{
  "encoder_arch": "jasper",
  "model": "encoder-decoder audio transcriber",
  "dataset": "Morse code for random letters and digits, with fading, noise and interfering tones",
  "train_examples": 26041,
  "gain_aug_db": 6,
  "noise_aug": 0.002,
  "time_shift_ms": 50,
  "n_mels": 64,
  "hop_length": 160,
  "input": "mfcc",
  "spec_augment": true,
  "win_length": 512,
  "tokenizer": "word",
  "vocab_size": 40,
  "encoder_norm": "batchnorm",
  "encoder_activation": "silu",
  "encoder_drop_path": 0.2,
  "encoder_depths": [4, 9, 4],
  "encoder_kernel_size": 5,
  "encoder_stem": "single",
  "encoder_widths": [192, 240, 288],
  "fusion": "cross_attention",
  "label_smoothing": 0.1,
  "decoder_width": 384,
  "decoder_layers": 12,
  "decoder_norm": "layernorm",
  "decoder_norm_position": "pre",
  "decoder_activation": "gelu_tanh",
  "decoder_mlp_ratio": 4,
  "decoder_head_dim": 32,
  "decoder_fused_qkv": true,
  "decoder_bias": "none",
  "decoder_qk_norm": true,
  "decoder_parallel_block": false,
  "decoder_inner_norm": true,
  "decoder_positions": "rope",
  "decoder_cross_attention_every": 2,
  "decoder_tie_embeddings": false,
  "init": "torch_default",
  "residual_init": "none",
  "optimizer": "muon",
  "muon_scale": "original",
  "lr": 0.012,
  "momentum": 0.95,
  "nesterov": true,
  "orthogonalizer": "newton_schulz_5",
  "adamw_lr_other_params": 0.0015,
  "grad_clip": 3.0,
  "steps": 20600,
  "batch_size": 128,
  "epochs": 101.3,
  "lr_schedule": "cosine",
  "final_lr_fraction": 0,
  "warmup_steps": 410,
  "weight_decay": 0.02,
  "adamw_weight_decay_other_params": 0
}
Rows from block 7 of the audio encoder of a small encoder-decoder audio transcriber, named by matrix and row number. Rows with one number belong to one channel. Each number is 128 + 24 x the weight over its row's rms, rounded and kept within 0 to 255. All counts start at 0. Numbers have three digits each.
After each channel's rows are labels from the 100 clips, of 14976, where the channel reaches its highest value: "top examples" is what is common among them. Only what is clearly more common there than usual is listed. The data: Morse code for random letters and digits, with fading, noise and interfering tones.
# convs0: first width-5 conv (encoder.blocks.7.convs.0.weight, 240x240x5, each kernel summed), inputs 120-239
# convs1: second width-5 conv (encoder.blocks.7.convs.1.weight, 240x240x5, transposed, each kernel summed), outputs 120-239

convs0.143:153157081121135076120108120153126133134076115112135131082156145144110171159136137158114117126155135130097159104140082109148117144100130113099144151119124126134112100144169105119186089084147125151167077151119101145105155109123169150115142134124187105082071135137125143092091104148110179145096091125123096104086102124091133170154131127110134130092111161103130119
convs1.143:150110152123152125106169125119088172114138101148131132117185192132109160157103085151162103168128131149149134135094096110137120150121130155157123110125126118136137140121127154138147144103154148129059110136147099112111114129151126156105120143105096115161134121145121110147118112174160099122084135080093168156166127138112146134123120175126115157160157120074094111
top examples: speed: fast; reverberation; the character "o"

convs0.194:073119111139119116097145108115137105147090124142124133102129146121149147146104159132096114147159126141107095099159106106135113093116125151130133154117109128212123125105144088119116092155108107113100156110113154126110077134116147111154133123129115108143137132146180124118091090118154185201099127134146132099129133110117136077121136161099105109143136122133120112
convs1.194:145098146142137115135141076124100158131147125145143116147098158150147087131132110143127125101129131134119118131149148142119124149159112145129118151125165086121124135092128156128110127102111132141154117152106136142137135146134125131073157110136163143121085084121030118100148128158125055070102107151114119116136095158109099147154148116129104176077073177089128137
top examples: speed: slow

convs0.175:110120138110139104119111128138141119133129136084091120163137121113132108118126118128175082202139122118147121143104129137162132128131089131101158085113120138151123145075135150106121110106126115101124142117084128105096150119116096088113112140099155126137136091119133127106048131094140140150148062122151131121133126134130131081105105156097103126156124100140130109
convs1.175:122116115144127088093153121150131141143191133139123082090126087159117132128124110110121136144107161131189086186145124144116101106104154100146165158174157127136146132132124091119125140157168116110138134096100120160125145120098139173135152119155124142131146142129107107124117178144060123164145141119109083134142141141141122074149156146125173117157135116157102130
top examples: speed: slow; uneven keying; reverberation

convs0.116:122145093132109062125141115122136128094075095110126117112162135150150114117148105141125101132144158134126126136120122110111129097105150116093132147066138096171142154153131136134151151131148108125146136123145108080117122130141107125112142139158111123108102160148124133095109114137148125132161169105132147141111087173143165189114137124104172128123147156133176114
convs1.116:108163124075143139106144110149154146128126149139106161129112118144140138153153161138137121123148117151175124147118139138093132146111134130127067123144073143151138147109134154134130130095117111131099136139155134122118107130101107109139136117118139110122123120151128089108100170138116143145122161138084129091120132112125231167102117109140148138124130107143152100
top examples: speed: slow; reverberation

convs0.141:123088151125148103106098104166121076071094139154127088101103117129143114120132131132107149099124117145117130168108102136110152112126138132115116126143110188128116112106144141156154132095125077124081155140112113112143185156142134122130146134117142125117138129121179108109071097117121156180127112119138139143166111104123078146105129143153107128122114106093168131
convs1.141:163177084130105117119117143107119166112145110093065093117145126116166118142122124103129135129144104089102175095116165146130148139146131111129148153129133116105109105137097103090129139081158166153089116130094138137129134154144091141106109145119134100145119113149205160174113108145123124042126174125102114137141153124136113084133137141137166114172159128123104123
top examples: speed: fast; the character "2"

convs0.204:098143107131128100144135129137102145141127099131085101097098117184170138135146095100132119154107199126143140132077123114088120133146093134126135134109136160135113081184146115126142099129145114144118112152108111113119141123120091146142157133160100103091133124116135062115118135094146113097110142113122139115148100139156136128140115110123117150101133132142167111
convs1.204:115121139090154125164146106139116121117105121123139154112091109100154119132110159144126095108144067153115074130169148134127103115102142134113142155143115157093163118161163155095107124120137127124129165160171149111133089132143097123150120106158122181105124136143100149156117090096092118162126124116135157114122119135120149134091119124103162123134179165124144110
top examples: reverberation

convs0.63:072106140139132136114097097133143126118118095164115082113133146091084113089117129144118136135171129104099125083071149122113128118130096113126133124154128126142151127137129126131118130106111099088134124151150110116140118139077092117135141137134130108130078131132101135121138108104104112165109125152121101132165121111142127095117128117162095103140101109085114165
convs1.63:109185111115123111124160125153151123142107066123134165125127128167140113161147093130134134143106097118116120132113083134121140111155124135161168146122120144138147088093134123143135157103139088146133147124125142091112106138125125150105136148140156102117177100106151122176109156127146158122150178130125168074110088158144128142172114140085130136116134102134144113
top examples: speed: slow; fading

convs0.201:106114117101115156099118117127081098121174086088141107127144105139127123111112085105119154139064065117114191122091089112087107107136107136116149099124151106096124120114124157131109117114102081130088112139086114136089112185097151131132129136150106127143118099085088065143098155153144144149133129100139121088116077114114135123166103142109105170105109148120129179
convs1.201:128157115148145104126168164112187132180159149123146096114145163119112136149157174114117147141136149120132141102156130108112110114087165126129126139108055134123135171149145118138141105186137135098155117114131119123188111107143093117153150123116151131143121120124158123114128127149114152134175138143137090111112145133138117097096141129159156096154121085110106139
top examples: speed: fast; the character "y"; the character "c"

convs0.229:108181080112102114142132091103116108098054112131114131085119118116131100106153132127150097130159183135119072149099125118153103103158094139124135134126137079114114202138135065121148131117134127107147093144126121119102127127134108112101152133096106137078118176148107153111143137112096088119101149126118087145097124126121133134123133111140133132119095136105120128
convs1.229:137148140123140124120180154170139132108100146142106132171128186161136159107115139157111128136133118137134118128115109143127121137172127146171113117180134139139133134108123134155200139120139172139116155122140170100115126167091131114175144163157142136114167115154128103126122106129151162158146135126132152135123165186129178156132124122165118134072160179143132124
top examples: speed: fast; reverberation

convs0.228:156108152102090121137111104132090149156157137172130179083138164117118130138152117138180124138110134123098165103140151172109140124120126124137137133110093113147133140096146145142136125121103151078163104124129112124153143136107142125143143161153178112143150112111143135090105133086134077117110158133098121116117140119081145107086128133095105151105147117133131110
convs1.228:128094093127146096139120102120133136097149113116139105155144150152120134145098110078096097110152076128106118122123099156098104081121123124138163176091116114140129122100118117142113102107125089117126183154148112093146130144157147159178145133156120126102073093095145187139093112154119100108134104137131148131111161146123119135142139141149113087106094106123118105
top examples: speed: slow; uneven keying; reverberation

convs0.184:146139131119157119129140101130153170063189131134096119126130132110070166100104110165118145122125118106125128197097106163136104128107126135134157119097138099116116081115107155114130102120110126103097132150156138112125091109085140137121117083110115118125097152124126157090078134127130116130106133132120109127161137088081134148120127165111085098147142145124098073
convs1.184:164126128116082114142119125111117101126183163113150128108159115140121154151162123126124111145167094140133114182127182128161141116179140148136152127142107152150152128137136133114170134140136176127159143156148110130156103134175121164165116114116076131157130086090142173166152126138081165101068135118174146158108122119116114103126132095136096100104123149142106156
top examples: reverberation

convs0.171:134152144124126152118121152118140139122081137178145134157094113204179131161113106102124129152168146153107131128139120162163134155139129149155140125113091112133129103137076086117117160140147092131129148130130146123135193126145135160145154167168137086119157115141135142117182114132122128135129133117147141123121096154104091146098162114085121168114150124110181105
convs1.171:111149144116129067101154119126136129154188099122107125082130099097104089117131144118148139109098133128103107112110136107108093147160123112089131122092139110088161095140103136095126098154133134164132129087135152098096095117133125070133100106135121138123117132148111115107104128118128120127168142141129136113167120117149178102157084097132159150138124129134099149
top examples: speed: slow

convs0.159:090107126118093113170134126080151108092115102126143153121127156126088122087063160125171120135170089165134189140060134136138108157130105159135121136150093130128126118121128143148097131118104133122103137115148104117104107092129105137130082113160095124106108090114124045118097125172119113132132123130143116160106152093082072133135150130114121110118100112095140072
convs1.159:115129105122149115117096122173078086127146139120110142147140155137160122135163137132125130142087128163118162148119121114127134084117198078108158136141132163158153066137100154125138206104117138118140158119146133103089120143105119141148102122129118110140097117086156117129131146089132147138123110131097137091098131147123130152136183149153134110164130118159130117
top examples: speed: slow; reverberation

convs0.12:088075108152125139059105124181091129135131104094139142159127112103125085090104101138165125141097146136144128121089119141100127116146111118112093150134082134132148137117140160123108118177119127107173142099201122110137101149151126096078113115129159137102123058115093106128098105120172080173108142117140118117121073159138103121179096121099118100126132103110113178
convs1.12:084129177135182119123105092134139141121098100142161115085132094147120118112121170164123140122145125116121132120125143153156104116130134154115129141129097135118139119118113147146140104086110086105112134077140126171160140124107135130121118107124174143065094143131122130123143124144136154176143126157101141138126104109123165110104105131129128145161106151121100110
top examples: fading; pink noise

convs0.238:123118158117153110131150166131087084127133199121107122153151127119096103156082068127119096051123117117140162116192164132120180095104122135104150093110110148127124113085141135141158106074134152134137151147110147136145161157131151149116116173092161110148122116113158106081092127180127109119166134131146138138132126097137081123095154156105171130105112118097084127
convs1.238:107107076135083131122131126082108145134143138137156113147170084116137159149077090166089150158118121084120093102108131120139096139089085135169112148138106086152115120115125127147128132146147148133108110152095119107115084112144097126156123106107105145127176107129117128126117134102100136118141101133136107129120154135110109124129133130158117083148084103120134095
top examples: speed: fast; the character "4"; the character "5"

convs0.50:140129112125115098154164134141108114139116138135102181108155149127171165085129090141088108122110154137136108132144096131145143123146138098116133187131107125131132121121105129138114118153149104123158150096152154109143136109121125104121109124124117106118125088117149156119160176103141141102131127115116134128073136132079061114094165119105101090098121121125161094
convs1.50:115114129175132116117127090131129124187107074127172110135112156131062120171080164142117143123134122110088141134148125103121155118134162116147095121154089127124119194121131116152153096144101169123120099108105097158135085117120135112123125113138151139139110135108102141170103116110118111152115089134130096127108135095138175104132142103129153115159178211141135120
top examples: mains hum; speed: slow

convs0.164:137124107148170102085161099162129110127057134123150146131171121082118079097132128094123102106121090192135101094116104099102097140129117133115128133125146140145113134116161104119120140127144102136124135093137113150121115150157127096107123126107099107153115105133091114127075125136129135129118090099119107137110125134103130132117094091133110120086076133137125118
convs1.164:122132157093161106140117107146097181153157116124161118138144161144129118155114159105161093136116119098154145160164105114159161148124127119087092127135132166125108146122141106166130062132128080184126133067093141112161165137135130152126148116148097110093143119087165174139125123148110194145114100157142164122136095118134111120144153125118129119174157107144151128
top examples: speed: fast; reverberation

convs0.37:101105130115102133149097129138136133116123139122108108118123138128108133102099119134097138121156139117088143138107100154124151100108146063167155126153136144143133164066189154146135136088160077128151158124118118126129151150142118109129154151175134133099109107159091119120095121138157130134120137133130119144095123153168089147113180127096133135090154142082143120
convs1.37:135150089159122093149087135094110176119126106088087111108120146173132146092138120114135145108105138151153147105106115109144157097142098117134130127092134134088117108139089106115125122099097133164110150155148145140138092120141139162071102134077147097106137185133169138150142108113096109145154110141098158121104138093125119123154109143151120107128127108115103109
top examples: speed: slow; reverberation

convs0.7:120177098100113120122070122108136148110133129139117139091154133141120143095183149099141138113094112132133161090104084145133131136151103135162124073121148111128141125138089190126124132121098089099129152115136058128142117122138104140156127098074119132113147125110119129152157127155131116155117123131131137135127118093074139079140126095146145071101110128118091099
convs1.7:133146116116125092103110120094121086125167148097106119112117157146141136136098135107167107094094149112092126137147149104153167128113131152088149145094144189102123118150117108122158121140104098125118108121142099152141123110147195141084102087156138112106093147140113192117114083154120075079122107094154140161127107119105114130121162140121173155116130122093084147
top examples: speed: fast; the character "k"; the character "q"

convs0.227:136112099161143145105096126114165145116091128140122138112143115132158090163117197149179130186170132167140112122091143147103128150105118105164126123149120135159119167121137130142112089146165090071126189097154132139103137142095140126164149119122116104145141125135105136103069145109106121182098119164125087145120111106115128139131168122090164150116123120170117131
convs1.227:144133094146122115090113112151109206134123107114128132096150161109074101116150073138127113113139072149154093183122081141108160129122118152156102145101167127134151128094169131151118142136129121109142113103101119103149132142127128104125157126149145118107143130099156104121133101159094142101158113128096123119109140162111131132141060130106108131088119100107095135
top examples: speed: slow; reverberation

convs0.109:105143136103140100108103123124107133079090112110141186137153157140130116116124101110120117098106095173101160108120133135101123128130107113121129156120114131120143157088121111086127097066143145126178119138119113116141128124121139104124068091127143142102146117123097130120125098149136123120099114107132127122093132133084157092114122126097110099084124104133119082
convs1.109:159145126121148140131138143108125137116177162119118155128153158198149134120104112106120097116110151143137127152147166087174150122162155176118114112138164117152137136117123101156146134135107124158129101189165104132153132157154137150125173137156125112080102111147132131121109181154127140155119128147174160167143137118118127172134134125128145133148107168147132125
top examples: speed: fast; reverberation

convs0.138:120124126134105135118062127133140110126120129173106164085148124151104169125106121153121144089099128121094120156147114172155167104126098124129145138119113117178109111164128095099107162093126102105147145159138171137149109108066135105130106136145165119164138157116197124097180115134127116102139084167093141124121137137169107136147140108127114150161117106165130114
convs1.138:129158109082118135158126122129093098132107136110128091164179127136102124116120107115114139144096124100111130129072132074123131117130135153150113104090118111115097159100109132105144103156082072134163123138124100176108101116119151135110167126085119102119100108132130125141099153118173134117134134115110131092141133105128138167084153116126088085118128144182136102
top examples: speed: slow; reverberation

convs0.205:113123144122136199155138144138089143133086116094103087099117116125132149119149134139133153123105164105095091100131177121120125143133135122113109153102065111086106129103096104127139097116102083108136069129126141128109092156152130102153114101070144086084097120111113130112152117100101118126135089134116160134083078121174128112113128117127086119122108118107124099
convs1.205:107133150194088107150159156162141159130098138161116124151109101092142117175092139151101133113136102157095095151146131110145104133090138160101152128132147151116122117159126139141134123142116131173104117114155121145113138137157129123069094128149123131082145116185149146152113149119075107148125168128100114126077144097198095152100121120126155141121134137138131140
top examples: speed: medium; reverberation

convs0.31:138136156094108121129124127100134135125132071092125126166100127089124128100107134166141146113131124114114125110067090138140143149128166139166157158109166162165149141130110110092157125138166136108139141143125093113125115130093098126142138082136114125161170102147153154133111136093126092095139129147112152120149148113108167133096138154093116183083108147110136104
convs1.31:151140094144156119099107141167111150099138143126134136105129131163124137117135103103127116161122122101122170096130115161111113135100096126174129152124131094133112103157178118129096161145133073097151166143108127148162105121113123150165137111111107092104089143105087151125122110107034175123121115076123128107105103118094123102139105131117075103098151128137130175
top examples: speed: slow; reverberation

convs0.115:103158105108121103144112130125129099120050144098172121155129130094143151089137099127127158146125100124125110093069155063110113134138151127152172143137174154115104139082147134106114083100125115130158132154093103165099107095159114090130159112145143113160137092157109108122100124119137122073118129120113110119127113137088130112155143102119151144099089098116144079
convs1.115:129088143165117155151114121157122128150090172141112108150157137204130138111123095183132131148117148147157166142108122145142148127107156141123102145162178128133144128118162143157138102123155127141157133140169158109187110156112095117094162130125198113109127149114105115141098155152128074147092152148140134112092157122151135129117088120087178147140172144124142161
top examples: speed: slow; reverberation; mains hum

convs0.234:131126146119116100215118100131099120128144145091108152159087165150116122140150153109148109136124135103117133149137085177121091102123119112170145125084078081195135129151172155098159132107131134108156174135110117130159119155142140118116110091154153115078131173107089109137113098113168147114132152127137104111102161148098126180098140139143110131081103167124109113
convs1.234:107061095112106134160106102128090145081142128142110111143109164078126129090088132093079144142158088143111122136132135138114136097137165113129117139124139103165141101124088121127157160097147098087148154122118094103140187121144129130117154152168101129128156098127111111139131123096107106112106143110140118132133090158141157156124150150111126126141133086081185130
top examples: speed: slow; reverberation; mains hum

convs0.92:131136110168147084128114090167102113179081090138071111162112115185124117138158125100139131116118157102142126134100078084103119097126141146093146162130152141115106100153133107117149134125142125105123105114106090131127118167107108145133139088108111115072126085134142163125090107091109123102144139127096132100130090095119167131152093147137121119109066167147114123
convs1.92:129114121149126084124154075129104118152133116145169159146070156111134132155109108140111116129117115142108147107147153136166119152106090135118156152133146102133153180133157126143127147118143140147135141121110150122210136114147099122126136130122137115158126148146096120123109108174115145118147158084127115106134081119131132096114151115126157140111149110119113159
top examples: mains hum; clipping

convs0.100:092110111122154114147142135188147147118116130152176171127145151114131101102153108123143113098100095122135108119065122124113099129091110105146124093125113107135147107099128155128136110103128170142111101118085131111105108103101111086141122146122079083100182125139120120111116111079130133128114098121131128116102164146179069151130113123167088118124104088135111152
convs1.100:119137121154129146102109141143107123091124134104101107159123129102150152164112148118157134193171138109118130126113154175117145115109139115086110105130140153118120060121134085135141164130105147156133083125122166158056139131152090123178146155120171132103115125138118133123119159191085175076152142146124128109120112119112123098103183139142163109174099169133112080
top examples: speed: slow; reverberation

convs0.128:102127120129133128129174082119125139143143128140103127157142123119136152141136115100129122149162112115120083165155087143137094078141145163120102154091138169100117164167140127093132127154129144138133145086122115108109141132103135165119120095117093117071105182126102134125137131129134147109173123116104108128123113113131096147140132125078130088159153126112160125
convs1.128:145169136146141119107127095135098138132123062111155101089107156142073115148099099116109103115111125130145131085162111115160175143135160161164107130157097126091124195100134133123192143128170165124106122144115130157182107135138118088110111134130126118161167093110103105146101130119087138152089114093152102147121128096122168119112102144113148130107167191125108064
top examples: mains hum